From a checkpoint of a small model that answers yes/no questions on an image's attributes.
Model: encoder depths [4, 8, 4], fusion encoder layers 7.
Rows from block 3 of the image encoder of a small model that answers yes/no questions on an image's attributes, named by matrix and row number. Rows with one number within an expert belong to one neuron, the router's apart. Each number is 128 + 24 x the weight over its row's rms, rounded and kept within 0 to 255. All counts start at 0. After the name is the row's rms in percent of the matrix's.
Before each expert's rows are labels from the 100 images, of 14976, where the router gives the expert most weight on average: "strongest on" is what is common among them. Only what is clearly more common there than usual is listed. The data: dead-leaves pictures: piles of overlapping shapes.
# router: slot weights (encoder.blocks.3.mlp.router.weight, 16x64, trained with AdamW), inputs 0-63
# up: expert up (encoder.blocks.3.mlp.up, 8x16x64), inputs 0-63
# down: expert down (encoder.blocks.3.mlp.down, 8x64x16, transposed), outputs 0-63

# expert 1
strongest on: vivid
router.2 117 [133  62  99 143 141 125 172 107 145 130 148 112 166  78  75 118 125 144 124 140 154  73 118 125 149 128 116 149 101 130 158 131 115 145 130 106 117  99 107 131 129 142 138 110  95 158 133 129 148 162 102 124 158 123 133 148 116 112 121 167  83 145  98 108]
router.3 177 [123 141 102  96 156 119 190 147 121  91 148 114 152  82 108 131 119 111  99  79 152 115 161 120 149 110 119 144 129 127 146 135 121 131 144  84 110 157  92 124 140  98 128 135 139 145 114 156 125 111  97 138 142 120 158 126  65  94  99 153 158 130 108 145]
up.5 083 [115  94 123 124 147 153 123 137 133 133 101 140 117 158 161 106  84  87 117 155 112 135 122 164 144 129 154 184 159  96 107  95 121 121 128 102  84 139 130 114 116 123 145  94 106 136 166 138 185 137 118 164 125 124 138  98 132 136 165 150  94 136 100 101]
down.5 088 [ 96 128 120 104 148  97 139 108  71 101 177 120 146 126 124 150 144 115 144 121 159 115 134  87  97 134 150  95 118 126 159 149 171 133 138 150 137 136 139 143 143 112 121 117 134 163 130 115  66 113 106 107 130 130 118 118 156 100 172 127 179  93 149 146]
up.6 088 [150 102 149 146 131 114 158 119 111 124 149 154 154 144 115 166 136 113  98  90 143 109 119 162  98  98 156 116 129 167 153 129 163 107 128 119 136 134 124 180 111 115  93  98 124 141 135 158 176  69 147  96 128 141 125 105  91 109 128 116 158 118 148 161]
down.6 079 [113 143 142 159 136 110 140 167 141 145 140 105 105 150 110 106 113 147 176 151 110 168 122 112 157 107  84  98 131 132  91 158 133 129 142 148 113 158 111 113 148 136 150 134 143 162 127 105 144 167 122 144 125 128 158 142 166 123  64 147  76 109 152 112]
up.7 142 [128 130 123  85 173  89 125 120 112  74 128 113 162 111 102 138 135 166  92 139 106  96 121 151 129 109 103 143 136 131 151 156 122  97 144 114 147 140 109 163 127 112 130 129 138 103 102 116 158  63 128 133 136 159 135 159 123 114  93  96 140 105  92 160]
down.7 111 [123 115 165 115 101 156 187 143 109 162 158 162 145 112 153 149 139 113 157 118 139 152 144 103 130 153 118 100 139 134 124 156 127 163 120 126 125  76 108 118 126 171 119 183  96 146 130 138 181 119 114 100 102 151 114 132 131 114  91 146 143 127 133  95]
up.8 090 [ 96 135  94 135 130 143 117  95 133 161 140  75 132 136 151 136 141 127 167 151 124 161 177 116 122 117 125 102 141 132  84 134 135 129 148 107 137 196 106 118 136 107 118 131 145 130 121 105  89 103 113  83 172 140 155  98 119 146 150  99 105 131 161 110]
down.8 093 [127 150 114  94 136 148 114 142 159  95 121 169 117 151  98 140 121 122 100 136 151 106  91 155 133 146 125 158 120 137 147  62 114  91 134 156 107 101 163 152 107 129 164  98 141 145 136 159 156 150 173 156 113 120 145 103 145 126 174 147 135 133 113 157]
up.9 132 [133 143 116  96 175 114 167 123 108 114 119 129 184 111  80 164 151 142 112 115  86 123 124 134 136 151 127 134 141 148 159 133 129  96 148  74 155 146 121 170 127 128 134 126 127 134 104 118 176  92 129 114 121 154 148 141 111  99  92 102 118 117  83 146]
down.9 112 [126 117 160  81  90 107 147  99 150 138 141 129 131 111 131 119 110 138 139  99 177 143 142  72 166 118  91 132 109  99 128 118  89 142 120 133 131  83  98 146 110 134 125 140 127 119 123 120 120  97 103 155 135 186  93 131 154  95 103 120 145  85 128 110]

# expert 4
strongest on: pastel; mixed sizes
router.8 081 [136 136 112 175  81 108 105 135 115 152 120 166  77 121 142 112 139 113 104 166 131 138 137  98  95 138 164 113 115 120  82 123 140 128 118 151 163 156 151 118 151 155 108 113 116 122  91 120  69 147 175 135 140 102 111  97 138 156 136  97 121 139 135 122]
router.9 082 [124 135 105 168  89 127 108 129 116 152 108 157  79 117 139 121 131 126 107 165 124 146 142  92 107 135 167 123 111 139  72 126 138 134 123 160 155 157 147 120 162 164 101 116 111 127  97 122  65 156 170 123 146 107 133  93 142 158 134 104 110 143 142 129]
up.5 107 [104 125 114 145 157 129 108 106 157 133 103 147 139 144 130 119 114 186 175 132 138 134  73 150 123 109 133 136 142  79 113 128 114 130  91 178 104 136 138 158 121 165 119 143 129 136 127 122 158 139  94 150 134 147 104 106 131 125 156 136  55 125  94 130]
down.5 095 [146 147 101 111 119 142 127 133 121  95 111 113 163 120 141 168 139  85 114 113 100 134 153  99 138 161 129 159  98 155 148 154 141 107 163  99 135 112 112  72 161  89 157 153 139 120 132 117 137 129 170 137 125 112 132 149 107 119  84  86 178 126 141 106]
up.6 107 [143 105 123 128 126 169 155 108  65 186 120 140 102 123 127  87 118 150 135 129 160  96 161 123 157 119 118 116 134 146 127 154 112 115 112 161 122 145 104 153 127 131 107 120 113 123 146 141 153 175 173 143 117 120 115 103 155 113 173 163  97 118 114  93]
down.6 092 [150 156 126 108 137 120 109 111 124  61 142  99 142 102 109 169 141 148 108 153 113 127  88 122 124 110 137 132  97 130 140 120 149 158 112  90 123 113 116 122 159 110 144 118 160 145 128 133  85 140  94 106 134 165 142 130  87 157  67 111 153 155 157 150]
up.7 090 [143 123  93 133 174 139 121 136 188 108 154 157 132  97  97 106 114 122 119 105 148 143 127 167 151 121 123 143 117 120 131 143 151 114 155 125 159 172 102 144 137 122 110 145 127 154 190  67 115 136 135 116 151  99 109 168 134 113 153 119  91 125 135 148]
down.7 099 [127 167 149 108  95 110 123 129  86 163 128 117 119 126 132 150 109 138 142 158  56 136 124  90 148 139 141 105  80 164 127 118 122 147  99 118 129 106 169 138 121 108  81 119 131  79  89 156 110 124 154 159 115 156 149 142 151 128 130 133 144 133 150 144]
up.8 106 [127 102 155 131 176 124 130 132 143 132  79 151 169 139  96 133 105 134 126 169 171 133 116 146 136 134 188 166 114  99 143 112 115 117 161 116  91 155 119 161 140 135  70 126 105 124 109 103 132 113 139 128 111 116 173 142 113 122 138 156 102 157 130 124]
down.8 102 [123 156  93 122 107 143 139 107 122 109 151 137  51 101 153 121 163 156 118  87  89 140 114  99 127 128  98  83 127 153 145 131 124 150 124 146 164 115 145 111 166 110 121 111 148  93 106 141 104 130 143 123 132 131  79 141 153 132 140  80 161 121 138 125]
up.9 084 [102 114 126 126 170 101 130 120 139 162 135 153 162 154 105 112  69  85 120 136 125  96 104 177 107 113 117 120 110 138 144 104  88 149 125  85 134 139 135 117 134 111 148 121 134  95 128 107 146 178 162 129  89 117 122 133 148 132 146 111 103  74 150 126]
down.9 097 [135 143 141 105 110 146 153 145 138 116 133 116  98  86 108 138 154 136 127 120  97 181 152 104 127 136 143 110 140 115 121 137 172  94 126 139 131 130 115 166 118 130 117 127 106 157 100 167  90  83  46 131 157 100 141 114  97 108 137 142 158 115 136 152]

# expert 7
strongest on: dark; mixed sizes
router.14 092 [116  98 108 113 124 101 174 101 118  78 167 167 118 113 134 136 135 123  85 112 132 120 136  97 123 150 149 133 136 133 113 132 133 149 141 133 138 137 149 111 164 147 140 144 136 167  95 163  96 129 168 138 173 115 135  83  70 125 112 142 143 163  95 134]
router.15 097 [122 100 106 108 123  90 171 109 115  80 159 167 113 115 139 128 131 127  80 116 129 125 143  87 121 136 151 127 137 134 100 143 135 153 143 136 146 146 149 117 156 143 137 153 140 168  92 168  93 129 165 147 178 119 146  86  83 125 120 138 138 163 111 138]
up.5 097 [148 155  78 135 107 133  71 112 130 122  92 135 109 130 120 146 108 133 140 141 141  98 107 118 112 111 169 122 120 132 150 115 111 163 100 131 128 129 126 119 100 129 155 134 156 106 159 103 136 164  79 131 132 129 174 124 171 130 113 169  99  85  99 169]
down.5 095 [124 112 158 114 162 105 158 152 150 156 118 139 159 133 128  92 158 123 113 139 107 149 136 112 129 184 110 119 118 116 139 108 150  87 113 157 131 133 140 120 162 123  93  96  85 138 122 155 145  98 132 111 100 102  92 169 115 121 157  84 139 174 159 116]
up.6 092 [131 165 138 124 173 151 111 117  96 125 121 111 121 104 163 151  96 126 140 147 148 156 136 158 127 102 134 171 116  99 147 102 125 112 131 128  74 134 100 130  95  90 111 117 180 104 158  86 129 134  84 136 126 148 138 164 154 116 125 169 111 143 150 141]
down.6 088 [137 113 156 125 101 122 153 150 165 120 150 124 131 143  89 132 137 151 114 114 113 106 128 141 153 171 120  86 145 182 135 135 120 133 130 134 159 131 116 107 147 161 128 134  88 190 110 165 167 102 161 134  89 118 126  99 131 157 148  89 165 119 113 122]
up.7 094 [134 115 140 135 127 112 148 117 129 109 142 169 107 137 129  67 186  95 135 146 158 158 157 111 145 152  68 123 117 147 117 148 139 119 155 121 148  97 155 124  90 139 136 155 148 161  92 128 109 104 103 158 134 135 110 165 111 111 127 110  97 138 109 165]
down.7 107 [135 137  92 112 126 107  98 114 104 139 131  77 118 129 129 148  80 188 154 144 121 136 126 100 116 134 189 162 146 125 167 137 115  88 103 147 136 158 118 136 137 178 164 114 126  73 144 129 156 141 120 105 138 110 134 126 138 154 142 128 139 142 141 103]
up.8 123 [106 130 164 100 158 149 165 134 117 162 113 116 146 124  95 124 153  55 164 129 132 198 119 114 147 109 154 124 105 120 138 116 151 132 136 138  99 125  97 149  83 112 126 155 145 117 115 117 110 124 156 118 112 103 136 114 107 154 143 129 138 136 183 145]
down.8 121 [147 130 148 156 133 114  99 143 137 109 124 122 102 105 140 127 103 177  97 134 144  81 146 124  97 144 113 125 149 161 107 166  94 124 142 120 176 146 190  90 151 156 104  86 107 128 142 136 129 129 127 132 139 141  93 161 150 111  97 131 124 125  82 108]
up.9 101 [ 65  99 120 108 187  89 121 154 135  69 130 108  82 120 112 146 140 144 174  96 149 105 116 175 148 124 121 122 110  98 116 144 141 117 117 139 130 139 143 136 113 114  94 118 183 120 136  96 143 136 111 142 138 142 144 122 119 147 156 132 116 127 114 146]
down.9 101 [194 147 124 138  77 133 122 107 118 174 120 131 150 112 128  83 105 125 111 166 102 104 168  85 127 146 130 147 132 114 176 138 117 161 115 165 156 124 130 100 134 163 114 167  75 128 103 148 141 123 149 130 147 126 100 135 131 129 116 109 133 131 135 123]

# expert 0
strongest on: warm; mixed sizes
router.0 080 [144  86 149 117 118 122 107 111 140 134 126 107 136 135 132 170 159 172 168 137 103  89 102 173 119 157 140 102 153 111 155 140 155 113 123  99 116 116 141 117  79 163 135 156 141 122 140 101 171  99 101 140 125 172 102 158 144 138 141 110 114 116 112  89]
router.1 093 [143  77 141 125 100 107 103  86 115 145 132 144 111 158 133 152 140 150 160 148  97  92 122 153 108 139 171  96 150 109 151 144 175  96 118 110 137 109 165 104  76 171 158 151 122 114 125 111 134 117 133 132 134 138  93 139 144 147 158 103 112 111 122 101]
up.5 122 [123 125 131  94 135 120  96  94 147  97 117 122 130 120 129 147 122 182 131  93 151  93 150 183  94 139 135 137 126 118 148 102 128 124 120 134 140 186 104 129 144 148 133 166 139  94 152 121 168 109 103 119 102 172 138 142 127 114 100 157 145 123  82  92]
down.5 125 [127 147 162 159 117 115 141 176 118 140 125 155 131 129 107  95  97 110 131 168 117 153 118 103 171 134 136 129 115 140 146 150 114 112 122 124  77 119 117 120 104  96 136 119 132 148  91 135  80 176 163 145 108 106 119  87 125 120 156 112 147 184 132 165]
up.6 084 [ 81 163 134 135 109 154 119 152 171 144  93 130 163 109  99 130 140 143 157 107 172 126 129 125 105 158  98 111 140 130 133 124 154 132 111 160 126 144 133 166 136 127 100 151 150 115 115 153 113  79 111 185 127 135 184  98 119 143 125  93 113 140 149 145]
down.6 087 [173 141 132 115 138 118  95  96 116 114 143 123  94  93 150 134  91  90 121 153 135  99 151 139  94  92 126 116 140 129 109 105 138  90 112 127  96 106 151  99 108 125 135 103 157 154 137 124 145 157 130  82 109 134  71 126 139 127 128 154 196 129 142 113]
up.7 091 [118 168 115 138 135 144 123 139  83 133 163 122 139 123 145 123 140 134  91 141  98 147 164  95 140 129 113  95 120 118 154 149 130 131 172 117 144 179 133 129 162 118 173 152 167 132 112 107  60  98 140  87  95 103 112 130 142 115 117 128 105 134 157 118]
down.7 086 [167  89 152  74 161  97 117 114 173 110  86 155 130 124 108 129 150 117 146 122 153 136  98 156 135 125 140 143 163 180 100 115 137 113 111 149 145  82  94 116 121 101  92 109 127 144 139 102 142 156 105 159 177 141 116 119 130 138 123 129 121 117 116 117]
up.8 101 [156 109 142 128 172 173 125 118 100 154 169 128 151 140 133 103  90  90 111 113 114 133 147 161 178 102 146 105  83 108  96 113 129  83 131 114 150 131 121 134 142 113 146 124 127 112 123 115 141 111 125  96 136  96 141 119 137 151 188 128  98 143 155 161]
down.8 093 [116 173  85 109 113 105 135 172 136 106  55 147  94 139 133 157 137 141 130 128  87 153 108  83 113 121 146 147 142 116 151 107 109 152 121 145  75 140 135 135 119 105 103 129 138 157 134 135 139 130 127 179  93 135 159 114 149 110 139 113 105 106 134 111]
up.9 082 [151 153 131 142 149 135 145  96 160 173  98 138 116 137  69 124 139 101  91 130 167 124 132 155 130 127 125 123 106 110 100 162  72 155 145 126 117 104 127 118 148 137 138  70 127  95 135  99 124 138 124 136 121 120 147 133 159 108 148 175  95  88 148 123]
down.9 074 [ 94 114 107 134 172 121  82 190  93 140 138  99 114 126 192 149 142 149 137 128 112 126 111 113  99 152 149 148 153 137 168 127 169 143 119 126 127 140 149 119 136 145 105 170 154 145 138 143 126  93 133 133 149 113 114 131  93 116 162  82 133 142 145 139]